config.toml
fused_qkv = true
optimizer = "soap"
adamw_lr_other_params = 0.00072
max_steps = 10200
adamw_weight_decay_other_params = 0.05
Rows from block 3 of a small image diffusion model, named by matrix and row number. Rows with one number belong to one neuron. Each number is 500 + 25 x the weight over its row's rms, rounded and kept within 0 to 999. All counts start at 0. Numbers have three digits each.
After each neuron's rows are labels from the 100 images, of 14848 (inputs lightly noised), where the neuron reaches its highest value: "lies over" is the class under the peak. Only what is clearly more common there than usual is listed. The data: analogue clock faces.
# fc1: MLP up (model.blocks.3.mlp.fc1.weight, 256x128), inputs 0-127
# fc2: MLP down (model.blocks.3.mlp.fc2.weight, 128x256, transposed), outputs 0-127

fc1.82:498473515488487485466505521507531543496493523510457474526483475529551541457522509522505489507520530463543529530458525509480537501529502444495474470506509490528495468463554526495526548512518513481483531485485492498499509477507463513479470504526552492497518485473485477516533518509505490495489448482530502508504485472498511508553510455521508500502504449549502512504473506532537480526531
fc2.82:510473526519486510493490486515518491512501462529474513516536538506477473469485523518488482521488504455468536525524509464501499500493522494518497478487507527495464452461542486485524510462511519527419535499478490532475472443473473508477540477474475493473514488489531528508518503485488527454443543483484533489514508517502549506523487516507499531507472509522547491482510498514458484483462
lies over: hour hand; minute hand

fc1.72:506482504514517494468473481539470486506468507508519459498514517525519497500474543500476526498539491507495464511509487518500530481527515516511485560530486552504503555527469487463483478502497500471508489486527553546545455498485472530441525493498536505488513467538513489513504541479510510525516431521487480490535501517488509499492535512486494477488502514482525493529548449452485483513490
fc2.72:498470487481491533475470481498507490489513504523468464468488479499504501488513518496503522503494502506486506482510488479541477489504462477480515525481505433481478570523497500490477496526506480523475494482491522509437465519444482542462476511513475525493494481489504482520523513495469489516510629528466523499543500483491532508494515484472523516508488484485515498525532478542499498493490
lies over: face

fc1.37:511544519468507485494480471502490467516498538509461463489487478478514484524473505519536436514500500553495525494526487467516475497524520509474528517504490477491539520516523464461527498499472482497489463512499522506488436463525462514528478487469483492457469467495476492508492501503501468502486524536495423449491471514524469473509486497514511465493531502492506451523482459487494513547492
fc2.37:506505498494544512489526490511501518508536492513487483495487531461479530518481508478503478482471486507506541498491513522509538497506531473499538515542506500475493523468548521529554531511488502469476488461488502529495436451496514500511501513524477520534515480487481529460454454533498551506475452523459547519527500463489515530482504490528509466509467519519552531485533492480500461483486
lies over: minute hand; hour hand

fc1.79:479515499467458497496550508502502507493487462523509503504485510501519508472530483484511497466500508454505481475528518543576496509494493492508514500496517433495506514540550482491476495535487497518519439479534548562487479452528559486509506469514482476515511537487548465498486509500486519495481519478494516523497532475532530470491476477497495501528538521507501521490538509515465517478474
fc2.79:533512487502499505512485520499561489472462528486545512491524548504488507492491529522517562529490514458484481490468504461546525470509481527517497512503462534452464498539536482508493491478511491508518572523501502481499495490474512495513450497509518458496480475517433465522530483493493460513531509502472516476519504502477535533511477525475547486469500458502474509484480509514503475488497
lies over: backdrop

fc1.10:506474510544485505525466532505479510499513494493489532485508506490546493490515516519499500476510471502544485504534506488501475517502516483522470499511506504529474525489489515474512457493491465490488513475472506486531516511531507474498497552502495510508507568513540525471507503507500491496484507463514500481469494496470516515494592455529525473502479507535536412524495498521515415506538
fc2.10:526540498477455493491504501508538486476501498506486509500486549490515460479532468514508498462496551507510517490536498537497520468483489506565468470471467487517500497499474527474476488517512489497539474506509504481466499525526505539491505519483472520484531564499481487486486520519507465507498504454444464474470529521472483469471519541538495517485518470552477560527504478517494517523482
lies over: minute hand

fc1.32:490505423474512498481488506497535509477460489450477517523491518512525511486488493517528489508483490464470458491505500523487525499535477501481476493538506509579506542485500471482513518518465476476484487490518523525523514532498481515509506506523552499507457509519528562479519511537513500540565547473509526486459510516472521494507500487486522540490509444519510516468501484486472481481493
fc2.32:484491531490497531512528474499463496552532511497524505523464462510490512466515519528493521496507496485492486510502500488443456526465471520508503481449498496564500535460533540489525501470456498537468528502520502492511501519499471519425513499508481528510519501491473561456469490526504512505547474481482455519520478490465530481496485505495483495469482536521496502451481512514481504486500
lies over: case

fc1.48:511473498507472477504518480516518512503475519498479606543476490508497516497466501505478525514503503497489491548500494506493499500489467501524473502498507503470476449515486500531507520504493508470481500526488502489447582511490471524542505507500531481516447509501519506493501490500476499534488492509519426521527550461528502505544527497513487507492527483522496437543469524485472513500494
fc2.48:473500465488531546495538472530532504514491518506508440500513468539509542516474497526490435465497445477511529570511563480520450525515536470475506509510476506492496484508521462513491470486489517479517504462515513536457469483470494502505514480515495507504468467461512531500474503480528504499464476500481514505498481459463518513532494457496497520495479507483497490504510521535496492483468
lies over: backdrop; case

fc1.212:560515501491496510554482493543519512480544511477478483509464500547499534530528524505507485522473518507500490469517500484478487493492518479462488513467523509513531506470535543516553495515501491528518501498503493518524485512478482451533491496495514452533492458552479504465482514503465540540494517476516503502512524496477491486522517542448501468510481536465486495536517569514522537491483
fc2.212:480491522506449527518500452518514490513482504492507525478453524491478491466496499529518472483500496499536496534493468524488547490496496469528500512509536520526549493521512500510461512483500501461475517528514516490501493508526563469523500508516527495491514481511520526493499489495485542477521442454529481478489497491524514551518444472534514442478505521508490524459479489469528530462565
lies over: minute hand; second hand

fc1.235:510487483496504503499532476529494507495488574534493548554467527475477476491494521503473490509485519487483482476513547492496477503489484539508515515472506503513504536493498549522473485500511502499464502489550498517487543476479488502494506495525520487480465460491491527474471476471509451501465452541504466525522474461534476523528480502526479452498484493504501479536538472560513540484538
fc2.235:504498515487492503521481516478542550485487481494538545512470464498509481489499512519500514524520521504497462420460468517465526495506482508543485496492510500457492536519465487489485546477538554556542495492545480454493536476498493500524504525486512463509523505497476513516550503501492512490464510532491460476517531502544522486530482475467506534478496508493531487499497479472512502476463
lies over: second hand

fc1.84:492448515513506500519499526497466537538473501524489470451484500543508508452476513471554511521501490488483483509483496493486511520522499460479454506479482517529478489496512479520476542499455508482496489548506481485506491513503529499526552531555483515523526567511537505477544522488529478476514493527458521479485523462494519488467488507479539497490535525542507508470481452494515475498482
fc2.84:536509495521497504521499488497475480486558510517495508470513467471510517452522541533512456468496534516496452522514490460498510484519538495480518512499463520490473481504503537482479500507467539479497516510521443527476528479491465518505451485526515495507527488502536508534482514474525508477504522500496516531500506503546500469532519441533519460531429453523489482511467504527487490530481
lies over: hour hand

fc1.93:494488457535521467512496477492517479522515498545549497470500469523521496488504527549504521493461497515508481501462523426520503524537476475509493490507552503489522493485469502505472502488519506553473441516504549484510473508505478504528502482491505494467528527501458501455493489522500544492496510464520462523458490457468483530502547485478525504548492504505538513522469505483471508478475
fc2.93:525489552571510512486505475472474492512522506437480501492485509492514473515517442489518508464526509518490495482524476507490490500471494523493458442506453508526532506481499513474549488508525526495435547492499448529515457479491522501506504505494556489530448468522507508489495473535519483463519512483509520486491472532496468500474523491497499476503502484491523482514519520495463534506466
lies over: case

fc1.0:520468505485508466500495518553478513541468511501485497491517517502492517487503526507477493432526518456523493502487611454485513510489554511466524442490528514500509492494463480510502511527520501534520541486494522513491497511546509497486504496521493534516524478520479508495522509490497475484475486529511490457538548467508484522486493454479468509550498506506518488536518517527499497519482
fc2.0:525508503529506500469494431552475491471527469517501506492535496497483503481486500473513481472494490465501498463509410507455511503503551493476460449520494496470510484497481490474525504482526498476469485462483472458517514481521452487507507512486502509422508490493515553506486511518522498483483510511520515524514512475500493491504484505498511521464521483502555487506501532505510469453552
lies over: hour hand

fc1.176:495479523472516501495531466508507473524464500500507499466470468549559468484469519527499524510475518483477491532485473478511541499493470504517473490504473478496423509507495485533441518467492477470530475491472527491484519522476494489472524501515488489514471478507484506464512538525530515481522448503475490540480470506510501521559507494451524540489535513528500494520500489439505500495530
fc2.176:513498474469557483515451461511489497436536489537493522476487526532509523529482489512518498510497497473516517538485511469551497490517459483498493492510507534485438517533473469470472451489495523540538497538513497514528505519491525502487500498491513473501519516528475511485515485481534497479514489513499472482462533520520512495577525491479500479496496490509495501554497522564510479454492
lies over: face

fc1.254:493504523533514511501500444499476527501487484513506532503484522520493501519476484525553495496513493523501479518472483517509507511533461490543517537529540517473491471506518502510467496516490513528521505562537489562572556541464503495514482459511515524504469456528494471504470548505531482479474508514479461490486500474501475460466516492529516495498538517501491449514485462509475502492510
fc2.254:466506447462499470543544543468497506507491517522491479488466504492533482525516520476500471529508507540487530504497528502504497499467497468525457518508503528482506507508522467490479486520500511528503468534517499504384545538465449482499480528537498481495464497487484506495501486493508521527480495503429452501492503476545505507481497514499495521512504525481497484497504461516512507516478
lies over: face

fc1.73:510538498503457504524489510517531506453484514519500492482508509515511525512533480488492478466527477464518488499532500446448519505500509469439498440543481488495475475498491536444458516511529501491516485480524508471512507477516501524499506467501507525447526519514439492464547508517437490482477479505517495498528511475526495487496492487514502503526497535509504478530527544495466511554477
fc2.73:469480505503502552509504490478483531544470484509495495494514426527508494569522488508466471544474492465503515470479495520495472531518488497520488493494502500526455512485521470496480519442513515496500534518530536502439521496532496500481542520501512471569524504473465514458475475503482506530506494506510502520517517493494472510500452503508500486451493472507492516526489468515444473507517
lies over: backdrop

fc1.174:519520500516506500511528495512503517506501510526468515484504516535333524497501499516483494527492520464485492527496531499498502523500506507530494497509523521538516518507510536506500486519509453498482545537491482484534536512538494507476492521504511521498497536479497485519492483511478503458494476519483488498489520510482503524535512493523456501523539481554506506521480496494499546507523
fc2.174:472484505443486469492502528483511494509511545541524527447488502545429505491469457488472466485506465509488495498472483499492490527510488498540495499493465478525497513486521501510488527486515480515447472535490485518421499476509461545526476526479474520508551513527502491476523530489497508488463520489504519499502511506505500475513505503475530521522487488550520514500561461514467472507517
lies over: case